config.toml
norm = "batchnorm"
hidden_act = "silu"
optimizer = "adamw"
beta2 = 0.95
eps = 1e-08
lr_schedule = "step"
Rows from block 13 of a small image classifier, named by matrix and row number. Rows with one number belong to one channel. Each number is 500 + 40 x the weight over its row's rms, rounded and kept within 0 to 999. All counts start at 0. Numbers have three digits each.
After each channel's rows are labels from the 100 images, of 14848, where the channel reaches its highest value: "strongest on" is what is common among them; "peak at" is the part of the image that holds the peak. Only what is clearly more common there than usual is listed. The data: scattered letters and digits in many colours. In brackets: how many of the 100.
# convs1: grouped (16 groups) 3x3 conv (model.blocks.13.convs.1.weight, 192x12x3x3), inputs within the group 0-11, a 3x3 kernel for each
# convs2: expand pointwise conv (model.blocks.13.convs.2.weight, 384x192x1x1, transposed), outputs 0-127

convs1.130:534501545454463526550499552548521460565506457529534481527503554475490500470488485531530521428447515543521549530498518447459485545506567529483519461463521557539559538462468573494458517560502505433405570510393555494453530531537440469509527498556504523517402456485536508528547471448532481444475515472530521533441455520534512554
convs2.130:522425459467494479533512469492525537433530549493559509524421565467546462547485477440463485527519548462454484522586552537448500452579491510564521485517435495497510539472444547494461492533462511573543446513453526537458504521576487441461449453503495533518453519518452512500518432483530430496444455418552564560508490447519508499520513525530526558441465510525525472512548575501508548499469
strongest on: count: two (58)
peak at: centre (50); bottom centre (30)

convs1.174:438434486480446433495458469481509500495477437538456383477484520499476422541466356500505504512486535499487502447442470479428457499435478488477505498436443506428412481507525500517548539518536454491513479523525528514523462456473483423448475426469457463490486447437489432448492513509509489525496513550489498495525492525497517552
convs2.174:518476502491564406511480441438453535488442491448432404458516456475439512517475532511505448529462511454476538426488513501515533523529450530432520452531497482516529478516512515432457483432441466480502520502451539413493499438476473491434488486434501455489473516536483513536504480517457472464536471489514487497463510495507430519433531439471502514494499533504544547403514473464430488552508
strongest on: count: six (54)
peak at: centre (99)

convs1.169:439449480477442449484456452475536505512471448531448425474510508496479444539434425503532503483491512510500490462456487469435428461435453479488504495440448523437438486483530475536552496538548450460528466537536510552558464454479481440442469429443468483500499422433490422438465488487529529524496554558488505509519514542511544564
convs2.169:529480499489569421521510438453448534482460511475397444454517441463486488526485484498478430502476523458485545445486515495503499483510448516454518435513487507478536450519525512477476517422461462491526501527438519473506501469474460492447485492425499495518486542515484509503508468529448473447515484505535468473447509488507433552439535439464509509490470511556551523426528441449448495496488
strongest on: count: six (52)
peak at: centre (97)

convs1.4:486472491448427480472425473454465497479435440491454474504487512492536517536554532430445464457452443489479476457453480474458438490455461496483494480451451467408459429416496470413485503543495508537520488469533483481515497529544495534531515524538482530535493456429534424356520503517530515515513528559518524535511507548525510541
convs2.4:524481511522588449531511445451467510481429510475434471481558435485431498511485493518522482535478537477475541414489528502512538514511467544443528446534480468522530441533532516454482503416476430484534570511447545453494498442449482511469498456460504465502483522527488515545510473535478484417562494516514482463422533480499469540462563441493505518478529521526556570461516458475445482573501
strongest on: count: six (54)
peak at: middle right (36); top centre (30)

convs1.154:505433413526565521526593505529521495500459505520493527578549497519550500471507521537519526508439435552473499478508437420528533422521501561510481508546535491527532548511525516432436535486526525517553511438481533466499535520541517437430548475513526505535532444445544471504505489476495551542484563532457537557404518554451452468
convs2.154:505468482425515511526458533535531517467530472487543519520483542479537489517490435447478511453514525496475442538572577521465438422533495471543510492439471482427459509421514544514479530527487509540530439555496498547486489548520507484485484448510429569554485495460473519512426490521561447507494469477517610516491436490454555478536481536537436466464433490529471447533560583535503587474396
strongest on: count: two (37)
peak at: bottom right (44); bottom centre (40)

convs1.178:446442465471442451472476484490507535482460434523431407490508528494467428511433374498521507479496519507472520449440462470450438467453476479503505488447424499417417476516536497515518497519525462495522481522514503525527439451453478439446475447471465458465473425439487397463490510502501508505488517556490524497499512533494512558
convs2.178:527485505512540444513511424425446505482426491472444439474555438489424499505473504503528465532462528457496530418493501503516515515527456515456515433519489480523524428511527516423501507433462397454506530501435543441502503458458477502469508471453511463471481507552487520562507465519480466409566471497510477441388511492498465531450521468475494518490529542522535546429501463475437478542504
strongest on: count: six (61)
peak at: centre (89)

convs1.144:512510527506470536499483499485487468485502446467455438500499552500475524535511532479483443444502433447427399534523511538491480514518503513489529497469499535516536462480452452482436437449402482453449441510442440464426482465440459509416433446424476477442439494428450450416526501520512473497517488523536463497515492483540554495
convs2.144:408504513460514525444424507505486433517518447546507493524463486523514526414553409522441521481476420529555514480493505425529476437448543504500398517423528505449485473461514445487544406475533488474422488500517505481527372530472562519532523526512444508475524433492519412485482506424528516519501532526454486486501464544412515443508479524510421485515438391457499520505409509539508488462455
strongest on: count: six (76); red (64)
peak at: top left (96)

convs1.68:543493527496442484534513504472492454481541445442484381532510545505467515539497540538491564496484531544512553532499549493464503542521539483536485524509445496472426469483466490564467447482394458496467476533449471454399508495544491467510533483554452498442481540479430479380450488441480529472465509437534499531508452488562505521
convs2.68:457571549442450520476478531536473494542518412541508499538482500591523567481563471505421552483484451533534525492469512474544453444446549448509465537470552512427476491458496460504520483506550507502458485504527445507568492532494535564565558564541472522503551474460570486547441528456532568504515553549485532486514461525468543454534416518523435469553457462477494474532460504525534514456471
strongest on: count: six (69)
peak at: top left (61)

convs1.8:511519555465463488513492531509507532480511478540498544468477444495516513449485416514506567472501459562495552559525551478510478565507548538513548459478484532494515500474533469465501531504569471503471513543503438441419453476434511551533429461396568530500544496457530480506444472444519538514424489413452479447505556506442472415
convs2.8:450560576487475506460502513528473465587511370556503516534508487566513605508555475551458531530469515538559533486478510457596448477452557473494478537487536571470480473501511422494529468475567498495463491514497468487595490512487527609552576551553505493501564510441578482554488537442507554535529556576484510489509482560511531495512460513505478502566484445479513504525492481545533504494501
strongest on: count: six (74)
peak at: top left (93)

convs1.7:487476502445440492468441454434432458474454448491479461496487511473530507510548543424426473451459449476488480448424465470484432482462452507482515461442465492414452417409492462436478516529495480510490478484539476479515495497515480515539514509534482517518493428408528409392492493519518485517492527555497507498490497552514515568
convs2.7:510472512522614448522515452455479511475427523489453441487554431495450498507483491498500483530460530491493541410504514502507537512512468549452516448522481474516529426513512531411500508430471435464537553512447563436497498464454497501480503490472496468494488519571482514541509472530490468409545480487514485438419518482502480536468557467480505511493516534524556571448513466487456485544493
strongest on: count: six (38)
peak at: middle right (61)

convs1.70:505493434508440404472393485516519506508539510486529562496461454482431453426434483464441466478432445433461462487453446487445445443406470484497522468490532523504492500520520491536546502515557487506536485512533525530552479420469463421442459502490511501490474542531488515540508477487488507494512526508481468423507431417467451500
convs2.70:515449500503537403496548423437440520461423509464425430463511428469405492505470472504542472546471566473492537460505495533500511491520444526456535434532461489496522443491517528408487517453472409467516521510441537472488526441470480498460486477429521460463495519539473546550529442508472454433525494479531467438450495479536458500451495454481497508497526519520560539437506474474464493503496
strongest on: count: six (51)
peak at: bottom centre (88)

convs1.153:502506514509460525500504516492487476475480439458437426515500539506466542519521545496474463469459414464433411495522489478494471502506500515497559506464522538536566483486447476450416470424420501477471494467427466433414504495464473467419479433399495476452490469423464431406535496502505468515538512543506476509485503497515482469
convs2.153:471525515464501551502445510537515489480519451541506541554529489519514486393548474529453548414506452525503503508508532467506457463412563515513421535418512493464427477482554464497520494486533485486432520515517478489498459544510538487549499492520486506510509369507492443504450515482543506499515526499498532499500447522448534405531431548530446479517462458457485503509433516555528505458480
strongest on: count: six (70); the character A (25)
peak at: bottom left (62)

convs1.141:492468476446431489465483487477457470490415451458448488485461462479452452462462475501488431524456381475475519511518529500529567523523565495499471479442469432424495477467473486435447453448495532527529495517554517510553456438479475464472471486498526531543480509528536510553482505529484484444521424409472461466481434446441439469
convs2.141:512492504499569432517524430421472535469418499480410457473590431473409495534469489496505454533455523463483542503494495511505505517520455547443524442525479475512543428516514514449492521427458416469502510529475511485492501441470469508463472455446515446480495504507481515528528483513455474478541504483529474444402514489539438518443503431462474520493520519508552572448516480468451497509506
strongest on: count: six (58)
peak at: bottom centre (45); centre (32)

convs1.24:480469437470513466447481425534533523525481519554504501496549480509514437473483420469467454445522434449456417523521513505472510554498540447475453428523433439450424476537454481515446472469438567540496542501475537507460519499560507441538567510572518547499534533479498496451524508564505461511559495527518524580515456553537464520
convs2.24:443534550465480513427452532530473457558525423550502512551463501544525546428553448548429551484510451546522520478443518446544451463432545507503432529449539516461448473481516406519542445473546504479432492501501489487535443532472560560541537538525443515491543464476525426526489527454534549495504540561459512487505461553448538465521483524520423462521471420486508504519428518554529506463480
strongest on: count: six (77); the character A (25)
peak at: top left (69)

convs1.133:498508534489465506510489535517507546470490472544516563544517558478503470545528559524498511508487432561539511461489445496566487447456395524513553460476488510501527534526558483497494554535551457487447492562517435450393524507527461484468549521561466468442519560527427446388554546509561506464503484498524508556473488494558522551
convs2.133:450556558447437548475503510533487477538524398548520499557509501588531580514553458541440549499479468528537529520501504459558458463498564457517479554468542531465515472475526459477522486498554502488459473516541474494579474531510544569581558540553495506493573494448576528542469530454530553505529565526514519510519448548483544460549429506519479487557452461450502497547498510544542513474477
strongest on: count: six (70)
peak at: top left (54); top right (32)

convs1.181:528516534501454546550478540465420453504513503478578508465435478506518506513577521492446462541474499494484509476449478505518511554556479466418399484496505437546526533516530517402517561468524558540455573510467512495482513499475531454493438502515490466463493517492499573525449422464542520473565546456548507519539413501560460549
convs2.181:504449447418520510546446491517548515427507518482538514530446550442530451519474462437461501462530527494461397523611553532471466446572492464542480467466459454443501517431489540496483477500469521556511431491465474529446479545552488448452447441510413532516441469487449508512451477514527446503473446451528587544491455458457518471521491531534474496453431521495460450522569555519475589460456
strongest on: count: two (40)
peak at: centre (47); bottom centre (31)

convs1.160:491476494522491450525480503498468546528484515550547546487482542539482498519482511583553473511508501348449520481471500542541528521512518513560552507453440441334425545565479549547468408464523494483540546489507529510524516484449459497549406504490492459523543491515527514508488456514536516496503502521470446501518517494492491464
convs2.160:511451440481482515504571504523541474468517548488540506461462564467530489561484462459469447478487535482479470534556463512460525485543498549562556459510491474490547559556450532482474508505473542474585449575438489537473535528577481484473463465447505539486498552523470509496530471485523455488489491445536538547467518467529466517502508511536544510500448511520491524494542593476478558527492
strongest on: count: two (45); count: three (36)
peak at: centre (82)

convs1.14:513523562492448531517489524457477444468506457449454419457487444461515448457452416532493515513466489551501521553520533507444498538492510475488449451525451428445419471470442472534446438480423512500557480468491536486544547501527535460490529502514465475440468524443444427402538549499539499467506480433549527536535456475526489523
convs2.14:389519544479512487436455485499444444548493422527485500501469474542486565444537437516435507496462493527549530470474509419553481445427532491465462553458543529450482458461511420494548422473537492462466512496522536474573424507463530544540563554512464484494555482517560423511484516390495541530485552561448476480516475549428512462493485497482424484552441409483513515495458473510492481485464
strongest on: count: six (70)
peak at: bottom right (65)

convs1.88:464522542446485514465440440534498528515446441545491548530485540536439434559480526474512446427559530418534504516480538522429428561482516558529504475514536407511522529507529535441447547489555520497532511440452553479534545522510509512508427501485527505540525434446545487552547519509469534561444517536488518573488449493520471477
convs2.88:518462471460480536521490531538557513472520486484534529507508553483519469509452473452466508458536505494457417532576562505444469466534481480555519464506458483457444548442524530528477538540474522563513445555481521595444539532593489476476447456520475556569464504489456519479458484499539465493483468449532576562499454468492529480543478548545466525457449505556484437529522590506519561521456
strongest on: count: one (47)
peak at: bottom right (90)

convs1.111:510427550470417515545417568508491489496457482536478489533470547476484487559468541455494436524560477463474421532511492499463460540479464443472412490515526426484417449481476501469513472473460457463428467532489420502409511517456510505455500485425529485517475511491548505511438509452532528452466498431501472433476487456508518449
convs2.111:445584554485560487468478552489510495580468464476486473511472503567473613532490540564515526498456482517511474544442493502596498537490495536479478527480565543498491545531539482471497517509514481502512503504516503499595507465514510605531577535505494510477540514475578502572522623489485579554522556569484534546550532558499485513477521479529552492590464514482483498468487514476514523533548
strongest on: count: six (76)
peak at: top left (98)

convs1.21:523515554480447502509484517487476461463517457459445405486501463464492444478464390525503541500454454568519517535524545498476480529517530469466454480513457443435395454482453489519464443458425524519569466455465547517558546526521521470448530487516465469452469506442458447405519533489543510470473481436557526516510462453523507508
convs2.21:424533537480514516428470474499492421538494420547514518510500483558492562460547424536435515492481470522547526485506509429562461442452530519479470537448550530469480468500516457507541440488537490477481509479518505485559446511482527541533568527523481481468573453518544436518459525431535537510498564553466493479518467562453511449515494509489425519590433430438504497510472477511487480488477
strongest on: count: six (70)
peak at: bottom right (49); bottom left (40)

convs1.66:494503483508432425489422470498521502489517527481533567490462485483429428480392467454452475473440436470446468458464460475422434455402461464511519467508503499496489489508524502527530515517552472521552488522541518529550413427473462416447507478499500483502495519523480504515493504488479528482499533504463442448517430403476445479
convs2.66:521458517518535405511513420442454510479417512478441440469540439485429494509486503517529471557473536473479527435481510515509513520518464521456515425527473474495520429510516526446492516407478418461513522507420511457501513455458479500468508461415532467475492505523492516531507449524474474384576505502523488424396522495510452517462502463494495514494532534517550549439510462462454485531509
strongest on: count: six (51); the character M (25)
peak at: bottom centre (91)

convs1.176:457445476488446430481454454479493521498464432525465393489476510495475429527462378496506508501492541510477510437446468486422454486439477481474512493458418523421397479494517504525544538522535471506517502532535512514522447444477480429446480439460458463469487427457484421461488520500514491512502511559485519521519514514499513556
convs2.176:517480490517553416514495437438447503487419509467445425474534470470404488513464510502501459531462505451471535437481523499513520538534451513439509441523500464526542466518528522433467505456443441467505508509454532414492513435496475476450485471443510462502474511546476512542501487533456475470557469484519478493443515495498445520439528451479507512486513528511561529397506466443413488532509
strongest on: count: six (59)
peak at: centre (98)

convs1.47:502503529509512565517524551461464487505434427492415438460487483475426432503405440500508522488525532516542526428513486453468532467477495450486479481435430481427457444477488494438437499419443485495528504538547521546542512536441539515474440495507486504518498483462536474393491507492507479431513485428485473529489526543552513549
convs2.47:517430475493564424517489454453442530484456483451444466449529467450466498539486501477488444535492540436469519454488532499486520482530458500451531431502469513518546492510519494481474494428440475485530514526442522458503469440507463475452451468419507451521490533508461497469523454531446465475522478481533498495469511482517437543440552439466538506470484508549554536446513472445425518505490
strongest on: count: six (57)
peak at: centre (70)

convs1.10:488468489467428470455433482469450470475437446462471476514513507496526503518545522449419469448446458475487483463435444482463419475452460490479494474435452480407474438420495454436485506555492515502519486480535494476521535527525501521537519503547492514526502467412520421363539501512512511517519528556532520531509512555515501560
convs2.10:519475512510565452519524447444473512480421516489463446486592430493410494506471494500537477536454543478500535429507496505520538501516451547459522445522493460528518415507530538393491510424468391461514551511453531451506524450453481493459494481467508465480483517543485528570502482531497463435562478500524485450408510495500474536477543484496502513489537537515553553460495471476464494564494
strongest on: count: six (66)
peak at: bottom centre (68)

convs1.190:501491522523491556501478564461422476500506457518548479466389455514478399543556492459452460508465506495454470453436456513510439535524471471394452491483444501538504498499537545506554530482550510450415537519442540551488495458525531475513524498498483402451503504435529554508404490482480499487533493446516499519534505545519485547
convs2.190:553529454541475501539457488475541512419528540472511491505448538486506417495449504441489481520496498457454489527581513523467552528571460498523463471517485459505557562506447531490486451544504511595498473465503434498424481505587470419435462437489491480495408518528450500555530517525484442496470435459503564576502522435500516480495511515491558481465500530452523497508529565497415551464488
strongest on: count: two (41)
peak at: middle left (44); centre (38)

convs1.139:514496463464405488404479480511471460488433452428463502489472468494450460448456487498493434531456420442406531516518543509510562523541556528491450504431446434430498503470474492445438432448493527525542521508555516530542478464471484464496449496514517515536515512529535524536492528527524502469530470413498470472482443454437457475
convs2.139:512418483476549446505576480460453530460455517467443488460513463465418501548484489474505472575435556460501517518515509537456524478548464563473564469529470485470566482539508530427505492477478460498504500556441525524497538473532459519462449496416517451471482539490462530518568491513430486469501501463516436500470500482574444503443506459434477522511478515520539556485538521449459497499503
strongest on: count: six (51); count: five (37)
peak at: bottom centre (95)

convs1.129:466468464460522422445457408529507553499454509552502526491497470505518510465493530483482458446503430456447407478497457432535438468457424489514469481529469475490473520497556497453517534523538517511547473459527495479507479474464445508418447448405493486456452503457456462435476490514482484514507516510474477460444502425445456396
convs2.129:432505531466508526450428511527502431504525460563520509543484494529533520409557378525440540475484430557544524469485498417529466441449543491515406520435523501446472469466504459504557407477533484467439497479503509483531398543465574522534528520517435519476537450518523411500485504447554515506499522527463487462488475537407548449530491541525434492511471436462509503518412504559517486467435
strongest on: count: six (70); teal (67)
peak at: top left (69)

convs1.140:467473495445446503479499496448447474458458437491470471455448473471475440480459462479465440519457431469498557500514528475507541517505559516494498456428494470426470449446468474455438483450467498509526485490541487489555410415455471497470469496464510505523470516525519503558481517526492443449530404398436440486465455433479469464
convs2.140:536469498521569443512512439459479505465439508485449434480536429483459494520489509491523477524457529493498532403504500506497529508503472527456517441525455474519520390520514527421492518424487411459517546503444549435502491477442485488477483487464511471495495512539464513516517448524487455389554487468516473418371528487509475535474533480495482516486526535517542558449516457484461477525504
strongest on: count: six (45)
peak at: centre (68)

convs1.131:511493523516450488562541580540547490507494503431398482495504510506448508507496513504471521508447490571545579498480502502442482546546590473472522485447497563553585529552545515512490473438472530554489541556491506481467510482528515456505541528573497481499515481454556524573534508455438435532421442498509489517503447500564534578
convs2.131:526474475524460490531512454497517507496492525465476533438453531482492465507452503446484460526594551446452480518558581502450484504525476522500554499546445483506500559467417540573455505534463533566573453533489528565461522487589418488457460449485532526538477532525483514483490430552469497499454463478544544557507495455499480557491535467444509584476511477563497465498556557459502559588480
strongest on: count: two (39)
peak at: top right (63); top centre (32)

convs1.61:505551523559534438497394447497515523555520524542509528525527494544522439497411493524522494530506453475406501516537520542511450491404495498476553454478547572552576517501525537519521529521558507499548528507541550557562547525490528483470428407486502504509538539492502508515475465497532521505497509500524544502538517436470378469
convs2.61:561441439520466473542547455480501498446494506473500511441463484450503479581472516431473449523521561427445460525530554500456507510571482527521561464527439464501564580541442518520491528508459521503548470574451478542459535505591468498477451449421528555523463561472461510490564456487475462515446489476543522600510541464507472534468530500493495537513479516591484509470551553457446569532532
strongest on: count: two (42)
peak at: centre (38); bottom centre (29)

convs1.155:522519539510439547484480507471489466467528439447445429493487542489477517544495537465463460449518441419458426547518500535494469532523496528511550500461514533508541457495445454510431452447412474467447451528427456466447468478446453499440449459419465465448464508447430444413533512522510466490531487520517478485530499496545542505
convs2.155:399527527462502508431432504513479436513506447547502519521478490524516521395550407516434520489479451534553528475475509420525476443447533508495414530437543527453466472470511421503554399480546488465441494501518506487541370519467551538531532530505451502491544451520525380476496518422511508523496523530444491478496471546416515453503479521498421497525441387476504520507407507538527491471465
strongest on: count: six (74)
peak at: top left (97)

convs1.9:524464560480466496518474503526482542470516477548472537457498465477531497460520429539467563479523474557475551563483558497525482565485543543490540478466490528474503499459536456452499537477589468511455503552488474469416446496447487555511445484405563514498526504444522459489450527451495549502432512398452510455490574486441479416
convs2.9:477560581498490498491503512510490489562483394526498505524514485555485637488532502556470537504512508537557506485476510500592478483478529491460485546501549540484499476511508468524531508488554498510471497512535475478570526501488500609539612545522525483503557519468585477596479545481492582526524555606496516499522497547487511489510480481511511488581517497505490502517472495518517501512519
strongest on: count: six (80)
peak at: top left (99)

convs1.3:512511467492448413474380465499497483494443439472399476489495497543556549500557507493489479490436448456412473508490496509463431467423485510515489511452396489418437503432453457408455452483480507534529498522538539546530514529506511544562518536515483496515523493487527470424497502488530531512490528499518510509511520543534542543
convs2.3:508421488490571461529548454432462554469449537471464500460517483467458490534460460451487467541490541460506510526517538536505528443541442553491531465527486522467552529524499567455511517506469482503517486580472534530494487457530452523481456503393528462483464538467498524536565511523461473492484473464545479513522449466540443536448509471447524541501440491570538534492512520482496533501494
strongest on: count: six (44)
peak at: bottom centre (91)

convs1.185:491482521513494542529500533507506509501488413517459384500498479498481403485434382490459489515529525483505463492487460496450452454396446507512509512502453519489392487497518506512542523534537468430509465434462466502446476477519474513499555531455503500494484470406487446388502504503481469514439440500490485521511509551535543536
convs2.185:502433519492556430494539480425403566502428475483405433456510425484428516526497474515534465559444540460496514479482511551506530491504454591444556480508512526456532483524524503418474508459484443494522511532474524488498519433492471520469494523439521455470511547489495525509528475493436509493496509504508454494503499513559409524419532420441506524486495493493546531432495474454467484482496
strongest on: count: six (37); the character 7 (26)
peak at: bottom centre (43); middle right (31)